config.toml
dataset = "numbers of one to four digits printed on busy colour backdrops"
translate = 0.12
encoder_kernel_size = 7
fusion = "prefix"
decoder_mlp_ratio = 4
decoder_bias = "all"
decoder_prefix_bidirectional = false
init = "lecun_normal"
beta1 = 0.95
batch_size = 64
lr_schedule = "cosine"
weight_decay = 0.4
Rows from block 6 of the image encoder, named by matrix and row number. Rows with one number belong to one attention dimension. Each number is 200 + 20 x the weight over the matrix's rms, rounded and kept within 0 to 999. All counts start at 0.
# v: attention query, key and value (stacked) (encoder.blocks.6.attn.qkv.weight, 768x256, the v third), inputs 86-171
# proj: attention output (encoder.blocks.6.attn.proj.weight, 256x256, transposed), outputs 86-171
v.61,165,193,194,205,175,202,196,202,200,180,185,186,200,182,194,189,205,194,193,214,197,212,205,190,191,206,238,174,194,174,210,173,206,176,193,240,206,195,203,208,207,215,212,224,224,163,185,214,198,222,215,194,208,194,215,195,192,187,212,182,184,214,194,211,193,202,191,183,219,201,207,222,184,213,189,200,213,197,211,194,179,183,187,197,188,193
proj.61,219,202,182,222,204,202,176,192,209,224,206,208,229,200,205,204,188,203,203,175,207,213,208,211,186,188,189,200,221,213,174,230,198,220,192,205,205,174,220,204,206,153,185,159,209,205,219,190,199,193,200,212,211,187,181,203,171,211,192,211,189,200,194,177,221,242,181,200,167,203,205,200,245,191,212,205,181,191,208,200,213,195,192,186,189,196
v.62,189,217,227,192,183,200,191,230,203,205,198,181,200,204,235,188,196,194,216,197,200,207,182,171,199,198,217,227,226,197,172,205,179,191,212,177,193,230,206,191,199,208,184,224,191,154,212,197,212,212,201,181,206,192,180,185,195,203,226,215,212,203,204,203,200,207,208,206,177,253,197,186,189,181,196,189,185,249,189,175,207,214,198,188,209,193
proj.62,225,211,193,191,187,220,173,208,192,177,172,214,179,168,189,169,220,194,205,249,200,213,197,185,205,198,168,202,191,205,202,202,191,199,207,182,209,208,162,207,233,212,197,166,162,193,207,216,226,191,249,231,205,184,178,163,204,202,208,178,236,202,178,209,205,218,196,176,211,172,209,218,182,190,178,202,205,183,230,204,221,193,202,177,167,197
v.63,197,215,197,211,223,212,207,186,194,208,199,186,208,214,221,185,202,216,216,203,212,201,195,223,198,207,182,191,204,196,184,198,226,169,207,209,164,189,217,216,207,165,213,202,199,218,228,203,224,187,214,193,185,159,171,180,186,221,199,190,204,197,198,218,183,181,235,189,193,216,221,179,162,228,221,169,227,228,179,230,212,167,189,207,213,202
proj.63,178,203,202,201,173,161,211,208,199,177,205,180,168,196,188,185,183,197,220,217,219,199,206,182,194,216,207,150,200,194,197,201,179,178,191,201,195,208,202,225,217,204,175,185,191,196,199,193,205,192,181,219,168,218,217,203,180,204,193,193,200,242,187,184,221,214,203,179,190,201,192,217,196,187,231,216,204,186,187,165,217,199,198,189,167,199
v.64,225,219,184,165,193,199,215,183,214,203,188,205,205,193,221,201,209,174,208,203,239,166,185,194,217,208,183,209,192,227,193,223,213,203,196,187,195,226,213,196,209,218,204,184,210,195,170,207,225,213,192,229,177,200,222,183,203,222,219,242,204,201,188,196,173,193,236,204,197,185,162,198,211,192,182,210,225,218,203,216,224,203,208,205,229,192
proj.64,220,186,222,215,167,171,215,176,146,195,201,180,215,197,167,189,213,210,206,195,218,184,182,187,173,162,217,211,218,207,199,193,207,149,169,188,214,194,201,184,196,204,202,180,221,202,206,189,206,209,185,196,198,224,182,195,209,185,199,174,189,199,190,197,194,223,196,205,222,224,187,188,196,241,213,225,190,183,199,211,195,214,207,159,195,211
v.65,211,185,179,172,196,177,202,231,177,193,172,239,174,168,212,184,198,196,193,177,222,174,180,206,175,223,206,226,201,203,185,222,200,171,194,203,132,188,188,150,231,220,179,220,206,209,232,181,207,203,213,209,135,215,186,194,178,205,204,236,155,181,175,192,215,196,181,197,206,177,194,206,209,207,210,187,176,246,180,213,179,188,193,193,212,179
proj.65,198,239,203,210,221,197,181,224,175,170,225,196,208,211,186,212,217,188,229,199,199,198,198,191,192,206,196,220,206,222,217,186,227,187,183,197,225,233,203,207,233,221,194,212,170,236,199,157,185,219,173,159,200,200,212,220,239,205,199,178,212,170,197,185,213,225,208,193,246,208,184,198,222,225,187,235,199,242,215,204,175,191,183,200,191,223
v.66,193,209,185,200,184,196,201,187,169,205,190,205,198,204,183,197,198,212,182,196,164,233,195,192,223,177,187,208,164,222,210,216,177,190,176,202,202,216,195,220,205,210,211,186,221,193,195,183,189,191,195,202,196,200,181,208,191,211,212,185,173,204,211,202,213,215,188,210,225,168,220,216,187,194,169,230,186,173,198,214,208,216,209,185,202,202
proj.66,178,212,177,185,204,197,184,206,201,205,232,192,216,208,181,204,216,205,196,184,220,197,202,191,222,211,198,190,198,184,222,193,180,188,199,202,246,209,208,219,210,196,212,245,200,185,198,216,198,220,194,178,176,203,195,204,181,205,201,209,185,197,195,165,161,186,205,187,156,198,206,191,225,193,198,177,180,195,193,212,230,222,185,195,214,223
v.67,229,222,190,192,179,183,207,200,198,182,231,177,200,203,173,228,198,188,204,196,190,200,188,233,205,229,232,182,166,211,193,178,182,201,178,166,203,225,218,237,174,191,221,223,190,224,235,226,202,226,201,170,185,232,209,202,201,203,221,208,167,203,229,189,187,198,198,204,181,202,178,205,205,202,200,172,187,206,191,204,232,179,219,206,191,181
proj.67,179,198,202,169,211,193,187,191,213,220,217,243,176,172,242,207,185,187,172,203,210,223,185,214,230,209,201,241,198,159,191,189,210,183,208,206,235,221,181,175,226,190,176,210,223,175,193,208,217,177,213,234,189,165,188,195,232,215,177,200,223,180,200,207,214,183,162,163,192,199,174,232,214,212,221,222,173,213,205,203,195,230,211,213,201,181
v.68,220,201,202,184,172,191,181,199,194,193,210,204,196,207,218,201,172,202,212,203,181,200,207,192,160,192,178,181,195,207,185,204,212,187,198,204,194,137,217,178,171,209,177,205,183,214,203,174,220,148,205,196,164,204,194,188,209,185,179,171,183,201,213,208,210,189,218,188,219,195,203,201,206,198,181,201,191,219,222,186,208,190,206,195,229,218
proj.68,194,206,183,213,220,206,216,173,203,155,192,169,192,187,190,214,165,169,211,183,177,222,223,211,226,194,181,207,188,190,226,218,208,193,214,207,204,210,196,205,192,177,209,233,194,165,226,211,199,235,193,204,222,231,201,218,183,220,223,170,203,207,214,201,205,194,186,238,187,195,180,188,163,195,220,195,186,187,189,183,178,215,191,194,190,191
v.69,182,209,210,192,185,201,203,213,190,197,214,190,227,217,199,199,232,204,195,206,181,194,190,214,212,233,211,200,197,199,205,186,197,221,216,209,222,208,200,205,230,157,202,172,213,251,198,163,179,184,168,195,171,206,202,197,195,179,179,228,238,204,185,259,180,196,216,204,219,211,202,188,197,216,209,215,201,206,201,187,196,211,172,196,173,205
proj.69,166,229,176,185,195,157,197,176,168,210,206,214,198,211,199,175,188,197,193,187,233,199,183,180,193,211,166,211,217,204,187,197,225,210,188,183,211,197,187,195,215,207,200,219,203,183,194,222,159,214,197,168,203,203,194,224,212,190,201,194,236,192,193,190,206,231,237,188,215,195,180,195,180,227,185,248,193,234,221,180,186,189,189,187,202,178
v.70,208,175,200,216,200,196,199,187,224,178,183,199,205,217,169,184,174,205,188,196,196,211,193,205,226,162,171,212,187,214,203,189,181,212,180,181,203,199,221,199,197,203,188,229,193,222,227,206,211,234,199,204,168,179,177,207,199,191,187,201,207,198,191,180,162,196,170,209,196,198,217,187,209,214,173,198,222,197,225,189,171,177,170,200,170,222
proj.70,215,206,173,183,193,238,213,221,199,187,204,196,202,184,194,201,209,190,202,208,195,219,169,190,172,206,204,211,209,196,211,199,176,250,169,206,179,183,217,230,223,165,184,208,213,233,198,224,181,195,192,142,194,158,156,228,208,222,197,199,216,199,207,164,207,187,160,222,194,190,241,235,239,203,188,199,183,195,198,193,207,197,203,165,197,218
v.71,213,222,211,181,180,205,202,200,218,189,217,194,203,196,221,198,209,194,192,212,241,206,177,198,229,227,186,209,189,223,174,177,217,220,201,223,211,201,202,207,193,213,220,199,181,198,189,186,221,197,161,218,185,172,225,189,158,181,176,219,219,196,206,203,179,219,194,198,203,212,207,217,179,184,233,218,184,217,177,194,213,219,172,171,171,182
proj.71,236,171,212,219,225,214,195,175,181,199,204,210,199,186,204,202,181,158,177,202,224,160,238,186,171,189,237,179,174,212,209,171,196,203,181,186,202,157,182,206,197,169,183,227,243,228,220,216,172,206,212,188,212,195,176,216,219,213,205,185,215,224,216,193,193,170,226,212,190,183,209,200,192,180,182,221,199,189,199,182,179,194,218,192,191,169
v.72,208,193,219,209,181,182,215,199,197,201,223,213,190,208,203,184,209,182,204,202,193,184,214,224,219,186,203,192,186,214,195,199,197,203,176,212,208,204,180,195,183,204,242,198,173,227,195,204,219,174,178,194,183,204,236,202,194,208,202,221,217,199,195,208,228,155,139,212,223,202,189,215,236,155,210,199,205,183,196,208,206,171,178,178,218,179
proj.72,173,172,197,187,169,168,183,225,198,178,170,170,191,201,250,198,163,200,199,224,220,180,215,180,198,179,236,189,259,198,199,179,187,185,221,204,230,188,196,178,192,191,194,192,210,184,199,194,176,213,208,192,197,219,201,189,175,159,206,203,193,195,210,193,196,207,213,192,175,231,179,160,197,202,202,204,177,204,201,202,189,187,207,201,206,236
v.73,196,229,194,206,164,219,183,147,208,227,195,204,204,202,190,161,162,193,201,212,199,174,218,196,186,180,192,182,189,177,182,214,165,198,186,200,220,207,216,194,211,205,218,191,192,197,209,168,164,162,181,207,210,203,181,213,201,229,228,231,183,231,202,179,187,196,218,168,212,215,218,179,174,182,197,216,161,256,197,238,192,202,195,185,177,193
proj.73,191,170,177,180,216,189,218,191,197,247,189,207,187,203,221,202,225,207,193,193,176,200,141,226,176,177,152,220,211,206,185,223,191,194,205,192,202,228,183,172,217,186,205,211,193,216,206,199,219,184,214,244,190,217,210,158,210,198,217,208,183,165,168,180,211,214,235,208,191,193,181,218,200,223,217,197,202,206,178,192,220,195,195,207,223,211
v.74,217,168,191,222,162,218,194,209,228,210,210,211,196,247,201,197,198,203,185,174,202,205,181,183,199,202,197,216,192,181,199,185,162,174,203,189,195,215,227,220,215,214,209,222,212,235,177,196,173,203,206,206,202,210,195,200,216,167,214,192,202,195,201,197,190,211,208,191,168,203,201,197,181,211,226,225,218,201,179,190,185,191,208,209,162,213
proj.74,209,242,161,192,212,219,209,211,213,176,217,224,186,192,205,126,210,167,196,204,157,185,200,208,155,219,197,185,215,195,218,199,207,213,209,211,185,197,180,180,190,202,224,192,171,213,208,195,198,183,205,183,205,203,225,211,220,215,234,210,201,160,211,183,208,189,192,216,211,178,210,190,191,215,213,169,198,173,197,216,173,196,186,197,192,177
v.75,186,210,207,218,194,222,193,220,211,195,205,201,201,215,218,210,215,175,178,199,209,177,203,215,207,203,208,214,223,213,218,228,197,176,185,179,212,196,190,208,188,182,211,191,211,190,196,193,195,198,230,204,213,188,222,171,204,204,225,200,190,198,212,201,180,186,214,189,188,175,183,212,206,220,221,183,172,152,185,192,219,198,206,205,195,223
proj.75,156,202,213,225,193,195,193,193,213,193,199,218,189,215,215,209,203,193,183,229,198,206,195,194,208,241,172,180,205,191,195,198,245,227,190,204,194,204,204,201,233,194,201,169,204,164,186,205,210,196,192,184,210,240,174,229,179,189,205,205,195,172,204,237,210,210,221,220,208,196,191,196,225,220,233,196,250,215,199,179,195,197,200,192,212,199
v.76,203,186,236,189,162,172,246,167,210,194,180,194,222,194,201,211,201,180,227,225,247,203,222,204,193,192,183,217,195,203,174,226,230,226,216,176,184,196,231,162,186,217,198,194,194,205,222,196,223,196,182,186,228,222,212,215,223,186,177,209,214,217,230,197,202,187,197,177,228,181,194,212,205,199,245,206,227,202,207,196,232,201,179,199,242,195
proj.76,185,186,199,175,196,196,190,199,158,216,201,186,179,181,198,188,183,200,200,201,230,209,226,161,201,192,191,204,231,198,194,199,219,183,190,192,212,192,239,208,205,196,209,192,224,177,223,226,205,225,210,198,181,221,226,206,202,215,238,186,186,237,215,212,221,218,206,205,214,207,166,181,197,203,184,184,180,178,204,191,174,172,222,200,216,176
v.77,207,188,211,211,182,192,173,195,193,192,162,197,223,236,193,197,194,196,184,198,209,213,223,225,195,207,208,245,204,204,223,216,248,198,193,193,233,233,229,220,196,185,239,216,198,158,199,179,214,193,169,209,183,187,219,189,165,191,183,204,199,193,171,237,192,183,211,177,207,218,199,213,194,191,210,216,207,212,215,210,231,192,180,209,182,198
proj.77,184,173,187,162,231,222,199,215,194,194,176,219,178,198,189,223,198,209,209,211,219,173,224,163,166,215,211,143,176,197,217,175,182,186,196,199,143,219,187,218,204,192,197,227,207,226,196,206,194,180,223,204,222,204,193,207,173,221,197,188,174,199,252,174,255,182,192,209,238,222,216,231,226,214,213,173,229,210,199,199,203,173,219,224,179,184
v.78,178,168,191,193,209,205,197,187,217,220,202,205,219,159,173,195,193,209,163,188,217,178,219,204,218,229,228,155,231,199,211,193,206,186,183,188,195,194,214,191,217,216,203,223,227,210,210,218,179,186,206,181,170,175,198,208,194,179,205,178,190,197,192,204,239,189,163,175,213,197,211,202,177,209,231,197,178,219,212,212,192,220,183,216,188,184
proj.78,208,191,200,201,184,207,220,207,220,222,221,208,219,212,224,201,202,211,187,196,222,222,209,225,158,190,201,191,179,172,202,208,194,224,218,205,228,200,212,196,179,168,211,202,145,196,188,183,195,206,217,210,238,188,202,229,202,238,167,209,195,213,171,200,201,192,219,211,179,207,182,203,219,168,218,188,230,194,227,227,174,154,177,235,170,184
v.79,203,186,197,219,219,215,203,199,201,194,235,213,203,203,196,215,165,226,212,173,180,201,200,190,224,161,205,200,245,199,229,211,192,197,187,195,192,191,189,197,197,210,225,235,223,213,252,184,198,208,204,192,177,197,177,196,214,183,211,217,209,216,202,206,185,207,222,209,207,209,209,201,171,247,193,189,190,182,183,228,212,213,217,213,197,186
proj.79,191,188,214,166,204,216,201,216,227,180,182,188,196,197,165,198,204,183,230,188,203,198,191,232,159,235,237,184,187,188,193,183,184,187,163,208,215,195,193,213,207,201,222,173,200,202,196,191,214,209,190,188,181,241,164,197,177,209,196,202,194,227,208,208,177,192,189,216,238,214,209,206,226,198,217,208,188,182,194,159,211,184,215,169,204,194
v.80,193,207,201,196,216,219,184,194,202,200,187,222,187,188,188,198,231,204,183,176,228,149,143,171,202,206,227,189,182,194,211,230,206,160,181,180,229,192,179,205,225,197,160,159,192,214,207,187,243,220,178,179,191,212,180,180,142,215,173,177,179,183,186,201,237,241,213,177,223,220,217,196,207,222,245,194,218,192,186,211,210,208,216,220,183,216
proj.80,217,216,184,223,197,205,170,214,190,182,187,177,208,156,209,178,230,194,236,188,204,202,187,210,209,181,188,225,188,243,171,196,203,197,216,212,177,203,216,227,188,222,195,204,209,223,190,212,204,222,195,229,197,225,161,174,192,203,201,178,173,196,199,197,218,176,187,184,186,181,181,224,190,210,178,167,198,204,193,191,186,233,189,194,198,182
v.81,228,230,173,199,196,208,194,195,238,209,201,202,199,141,183,181,232,201,211,180,198,182,215,198,175,189,185,208,214,191,172,208,208,200,210,207,207,186,213,197,220,196,168,197,227,203,206,210,238,174,205,226,192,172,216,207,202,211,202,221,197,200,188,207,178,178,207,180,199,189,186,191,167,213,237,229,197,219,218,190,196,154,219,220,209,160
proj.81,172,184,213,200,208,179,216,208,206,201,174,172,201,234,192,202,214,212,179,223,205,206,229,178,246,189,196,226,174,194,184,227,176,208,224,197,197,225,217,199,213,213,199,188,209,212,206,192,187,210,181,185,215,190,199,183,178,191,216,209,202,229,215,201,198,215,204,224,200,193,184,220,199,218,190,194,212,201,212,182,245,217,195,201,199,226
v.82,230,234,191,221,196,196,217,184,233,160,203,199,228,210,208,242,228,229,188,203,181,209,195,212,225,159,184,173,194,182,147,219,220,230,202,202,202,180,214,211,214,193,185,194,197,221,238,197,174,177,197,201,202,180,207,211,233,192,192,207,223,189,184,191,184,190,218,232,181,222,176,180,237,215,196,215,187,205,201,173,196,171,224,204,204,225
proj.82,185,171,237,198,199,187,173,196,189,189,165,172,237,236,185,208,183,198,198,200,178,176,225,176,191,197,209,200,188,178,168,183,190,192,209,229,212,202,177,215,203,201,209,217,205,194,162,234,164,219,219,238,187,207,197,204,196,216,185,215,192,197,191,223,181,223,196,179,174,199,229,207,225,184,176,199,192,216,191,159,187,230,202,204,212,164
v.83,187,207,177,158,171,198,193,229,212,182,191,185,196,157,228,179,217,222,201,212,184,224,214,165,237,211,167,147,212,197,207,204,203,230,229,220,216,204,193,208,190,195,200,199,243,194,253,201,163,240,241,186,201,196,211,200,198,203,232,192,221,227,237,195,172,219,197,213,188,224,192,204,219,186,211,216,149,199,201,157,189,214,219,217,230,194
proj.83,197,228,213,176,188,192,189,203,203,231,233,205,205,225,198,208,188,194,189,203,184,176,216,212,186,187,230,240,201,191,190,190,172,162,197,195,238,173,215,147,239,171,215,194,192,197,179,216,175,182,192,199,235,224,182,181,217,218,184,212,175,194,207,175,167,193,223,213,206,205,243,200,213,181,229,202,192,192,188,197,165,212,205,207,212,163
v.84,168,187,226,223,167,216,189,229,213,199,234,197,228,194,205,164,205,194,171,205,203,167,178,196,185,223,173,149,211,187,202,218,180,173,217,228,178,175,204,210,184,197,180,187,233,214,212,219,203,205,223,183,208,213,209,204,229,211,212,227,198,207,229,167,174,182,190,238,219,199,195,231,194,182,189,179,173,187,233,197,188,180,214,192,192,156
proj.84,200,188,184,193,227,212,186,187,187,207,213,196,173,182,212,196,179,179,210,182,196,208,190,196,215,191,211,213,215,201,194,211,178,185,192,191,206,198,221,209,220,198,215,228,208,199,202,154,255,220,222,205,213,188,189,198,202,204,210,199,214,205,187,208,213,223,177,207,195,187,227,211,216,201,224,246,202,183,225,230,204,218,181,170,206,189
v.85,224,182,183,214,200,207,192,211,156,242,202,232,195,215,185,181,210,187,190,209,177,224,197,195,209,234,145,196,197,191,211,240,204,198,172,180,181,185,155,167,196,189,189,192,212,190,193,188,173,159,199,197,204,231,207,211,191,220,177,215,178,253,209,201,184,221,207,179,187,233,147,173,192,202,199,229,185,199,208,197,183,192,193,185,205,225
proj.85,184,176,214,191,181,223,172,218,169,190,155,173,181,203,202,218,202,179,196,179,221,205,202,213,203,200,204,188,198,214,199,207,214,209,194,182,187,195,188,164,205,202,241,152,214,196,169,191,160,193,197,211,198,226,208,183,214,130,220,202,233,232,212,170,162,235,185,184,202,224,209,249,202,200,206,181,182,242,210,209,196,215,213,200,226,226
v.86,202,178,209,213,220,196,179,190,177,177,215,240,252,199,180,219,216,196,194,187,244,157,128,178,202,209,234,181,153,219,225,216,179,164,168,178,189,194,163,168,196,232,197,239,187,181,208,214,274,222,204,208,195,225,169,201,138,206,224,198,175,214,166,183,216,194,213,167,214,204,228,207,185,199,280,227,245,189,181,226,196,225,214,211,190,207
proj.86,196,176,165,232,231,196,165,192,222,207,212,173,207,199,254,172,191,234,187,218,167,194,211,197,206,225,209,206,211,229,220,201,236,211,177,196,207,220,207,234,187,196,209,201,204,209,195,202,225,238,199,201,247,197,186,194,178,191,167,193,203,193,196,189,213,228,180,213,190,206,208,169,199,213,165,176,199,211,183,200,247,181,187,188,199,203
v.87,214,207,202,182,231,253,217,219,197,221,189,185,157,161,188,194,206,193,243,194,206,168,178,211,202,183,181,227,211,187,201,202,171,230,174,186,155,231,181,203,211,160,247,226,203,182,207,179,190,228,189,182,219,207,234,195,184,190,188,201,197,223,180,172,177,211,203,190,233,181,217,191,200,211,190,203,214,190,193,220,198,192,209,177,209,203
proj.87,172,209,190,215,227,189,176,212,187,183,184,214,203,210,222,204,187,178,178,204,208,213,182,204,171,214,209,195,212,184,201,213,180,163,191,221,181,231,229,207,194,212,202,202,183,191,201,173,201,175,199,182,193,181,175,168,180,188,191,196,181,164,186,185,215,218,229,168,213,215,163,214,154,220,228,188,177,211,189,189,191,195,196,204,233,188
v.88,229,227,192,226,219,213,176,203,179,214,178,230,233,206,199,213,181,194,171,194,164,220,262,175,204,173,238,202,209,171,168,228,175,197,195,229,144,203,224,201,200,225,186,205,232,194,240,176,230,191,221,238,194,196,187,194,217,184,195,232,162,196,172,235,204,185,207,220,180,180,214,189,189,232,221,218,179,242,207,229,169,197,208,199,139,220
proj.88,197,188,197,210,177,194,226,205,227,207,201,206,199,184,201,224,217,170,196,168,173,232,172,189,204,177,210,216,188,208,206,185,207,199,187,173,192,175,174,200,244,192,188,175,211,239,204,167,191,211,186,171,200,200,192,176,204,191,170,207,251,238,188,189,202,209,208,227,185,192,191,183,246,201,171,209,173,209,229,239,223,206,194,200,228,192
v.89,247,221,198,171,244,215,208,189,219,216,186,210,211,192,178,238,235,229,194,201,216,201,200,173,202,219,219,223,183,191,181,182,217,187,206,217,212,180,194,183,228,186,213,176,203,198,187,180,198,206,206,193,208,224,218,227,179,191,209,205,196,148,217,173,189,211,194,197,227,208,180,201,216,224,185,210,246,188,186,203,188,189,228,200,190,191
proj.89,195,196,202,216,204,195,228,197,237,216,217,221,198,204,188,215,160,200,191,198,201,177,216,215,197,168,182,218,158,210,176,196,215,195,191,167,185,195,177,195,158,193,210,219,204,200,190,191,161,209,196,201,196,211,182,218,189,224,204,183,199,206,219,203,183,199,195,188,184,209,203,232,225,214,186,206,197,198,185,187,227,204,198,201,200,221
v.90,190,211,199,181,191,178,213,230,207,189,195,218,184,215,234,161,219,206,214,189,168,248,197,204,215,175,185,219,203,172,156,202,180,188,221,174,238,181,217,192,183,178,195,217,192,215,182,189,233,227,189,216,184,230,201,213,190,197,183,192,205,216,181,165,188,198,200,237,179,147,190,211,193,168,199,180,142,196,190,208,190,223,198,228,223,234
proj.90,247,240,244,207,180,188,197,212,190,168,195,174,209,200,218,208,207,224,199,184,175,167,216,189,170,202,211,183,203,213,230,199,205,176,200,193,224,241,180,200,227,219,212,199,187,205,218,211,192,166,206,178,206,199,171,193,188,215,206,210,179,192,205,208,201,216,217,230,170,242,163,176,221,194,212,203,188,190,194,207,194,215,204,196,215,184
v.91,203,209,216,205,210,232,211,189,198,214,205,207,191,210,178,210,179,171,224,214,202,201,205,179,203,188,198,192,190,173,218,192,190,212,175,208,209,225,211,198,160,201,215,213,185,170,222,189,233,256,207,212,213,162,164,216,191,210,195,189,128,165,223,222,231,213,184,176,230,185,212,177,229,201,179,192,228,182,234,185,159,204,218,217,195,194
proj.91,194,195,168,198,216,185,194,189,205,237,202,193,223,194,196,194,190,198,186,205,206,208,172,158,191,207,228,234,236,183,236,221,213,162,174,200,209,183,187,190,212,208,217,214,177,203,182,180,224,175,203,185,202,178,191,243,213,164,192,216,190,199,173,208,200,163,177,197,171,200,218,187,188,214,195,198,221,183,183,162,211,176,219,193,190,197
v.92,239,229,192,203,192,157,147,186,216,202,210,182,200,177,178,173,195,204,193,229,193,209,216,243,199,204,199,191,205,184,173,192,196,210,224,221,119,177,226,190,187,201,196,174,205,205,201,208,189,174,223,199,239,171,229,212,223,214,206,211,241,171,173,192,217,195,218,196,229,232,215,188,194,207,183,195,202,202,183,179,222,199,191,184,197,205
proj.92,190,195,252,226,203,173,184,202,206,197,218,221,221,236,188,197,179,215,165,199,232,177,219,182,205,177,228,191,204,207,213,201,203,199,203,208,209,177,207,171,219,175,200,203,189,210,208,183,205,252,198,197,198,201,191,173,210,211,180,213,201,244,204,199,224,201,195,190,215,186,197,217,189,183,208,198,183,219,221,194,186,197,185,207,204,180
v.93,156,190,239,198,213,218,184,201,197,237,188,192,251,209,215,199,197,207,185,156,219,194,168,225,219,197,179,184,178,194,166,211,214,196,167,212,222,201,173,219,222,176,207,207,211,217,230,174,193,221,179,174,199,217,209,223,226,222,199,209,186,244,193,219,177,194,184,210,218,210,169,216,168,170,170,192,196,220,208,226,205,199,195,188,229,229
proj.93,173,212,213,192,220,186,172,226,191,229,193,195,165,221,177,179,197,196,205,220,216,151,214,216,158,199,200,237,215,191,192,203,251,163,232,207,182,201,222,212,173,206,181,183,202,215,197,197,197,205,234,239,176,200,210,188,196,203,208,222,251,210,215,200,226,204,198,160,191,222,233,192,184,199,227,174,194,207,241,191,204,232,213,203,201,181
v.94,178,199,191,191,194,183,178,202,190,200,173,195,192,185,197,188,209,179,232,202,224,197,177,186,209,179,216,195,195,213,207,182,211,177,186,165,189,187,181,180,201,198,211,206,187,191,181,181,186,211,186,216,220,228,194,186,154,239,175,192,161,222,213,204,204,230,184,163,190,202,183,203,198,207,165,196,207,179,210,220,186,186,198,210,221,183
proj.94,201,207,192,197,208,185,213,211,209,201,210,215,199,212,173,169,213,186,185,209,228,204,205,214,169,171,194,214,198,225,183,200,182,195,234,185,229,199,188,194,181,179,201,186,206,178,218,200,193,213,193,226,209,233,211,208,172,178,183,164,175,204,143,176,233,227,188,179,197,201,190,219,194,181,166,195,159,198,206,187,177,193,196,217,210,179
v.95,210,200,190,187,226,189,216,198,185,250,201,244,208,207,192,198,220,204,211,202,190,153,205,218,179,211,221,210,198,199,200,209,184,199,205,173,164,241,199,180,183,157,208,201,225,180,199,190,166,220,180,196,211,198,206,197,180,217,193,172,169,214,209,226,239,180,183,173,186,189,198,180,201,156,185,183,212,194,217,194,171,177,190,210,228,167
proj.95,189,181,196,244,212,197,224,174,182,199,226,204,176,215,174,216,197,186,203,206,221,198,231,169,222,236,163,239,208,208,218,194,152,177,203,173,211,201,205,167,196,184,209,188,171,212,227,190,193,205,183,201,197,179,207,220,227,171,186,205,196,216,179,211,160,205,198,188,227,194,197,181,198,211,191,211,208,196,177,175,200,204,175,220,189,202
v.96,205,170,180,173,194,213,182,207,198,174,204,205,202,212,227,181,185,194,215,208,181,198,239,225,192,230,205,231,209,213,220,210,198,215,200,202,191,199,185,217,243,205,200,223,202,168,179,220,237,217,192,194,206,214,190,173,198,220,212,226,190,180,214,213,206,230,213,219,166,217,207,186,206,205,201,162,198,211,181,220,188,195,189,200,258,227
proj.96,193,230,185,224,154,201,224,213,196,221,179,234,185,225,191,208,213,182,210,208,190,225,187,178,181,223,178,202,215,215,176,234,190,196,195,191,181,167,196,175,165,211,201,199,220,176,222,257,212,209,212,182,184,190,185,213,201,199,191,213,177,171,203,179,169,202,207,188,190,206,198,258,200,174,165,221,206,216,201,203,213,220,218,184,164,177
v.97,205,183,171,206,190,195,166,190,201,202,186,222,218,188,197,202,174,203,143,211,151,225,203,200,216,205,204,212,206,184,168,224,176,174,169,174,166,210,200,186,186,221,201,200,213,213,190,183,232,179,215,220,202,218,192,191,237,209,192,197,180,217,185,173,234,210,203,186,226,207,225,224,209,212,193,207,199,198,180,193,193,230,211,183,204,188
proj.97,210,189,171,227,190,195,184,216,180,216,201,225,167,203,211,208,207,198,214,208,197,209,215,199,200,186,223,210,173,208,213,227,214,228,259,195,218,189,216,193,210,218,217,201,214,257,167,216,203,220,203,172,191,206,207,225,185,209,215,165,244,191,207,190,209,207,192,215,231,175,221,186,198,184,236,197,214,220,196,181,173,189,206,199,190,187
v.98,199,217,206,202,173,197,193,225,240,188,177,183,218,182,233,223,191,189,205,209,203,183,187,219,186,232,191,221,216,214,186,216,180,182,223,204,170,235,175,197,225,201,211,167,202,197,201,194,193,209,197,180,199,208,204,191,185,191,213,191,191,211,227,212,163,256,185,229,220,194,189,221,193,183,194,201,210,191,221,208,236,197,223,202,219,205
proj.98,206,216,184,229,197,216,210,196,222,197,197,192,179,191,219,209,215,199,194,194,201,198,203,193,192,225,214,196,190,191,185,193,177,240,193,236,225,189,199,217,192,213,182,160,170,218,217,190,209,227,215,219,195,219,228,187,190,218,193,170,185,179,118,174,228,177,198,178,210,234,181,195,210,215,190,168,203,227,185,219,193,177,205,195,209,229
v.99,195,214,190,158,178,203,172,181,189,198,190,214,175,238,203,191,203,200,200,171,206,192,215,175,214,197,198,200,175,186,226,201,207,167,227,203,219,201,185,231,206,177,200,191,199,186,200,203,206,234,206,155,166,179,184,225,208,193,201,198,219,154,211,212,180,201,207,238,148,202,221,181,226,238,208,204,193,228,235,196,220,166,179,210,206,215
proj.99,238,249,184,199,222,236,186,184,210,215,234,205,235,190,164,193,198,224,190,203,188,201,227,234,212,206,215,200,210,180,189,164,233,212,218,220,189,199,192,185,192,220,208,195,192,189,232,194,175,213,183,200,191,207,193,201,154,217,190,206,210,204,188,193,198,202,199,225,200,198,223,229,195,209,181,218,201,185,174,234,172,175,190,209,208,212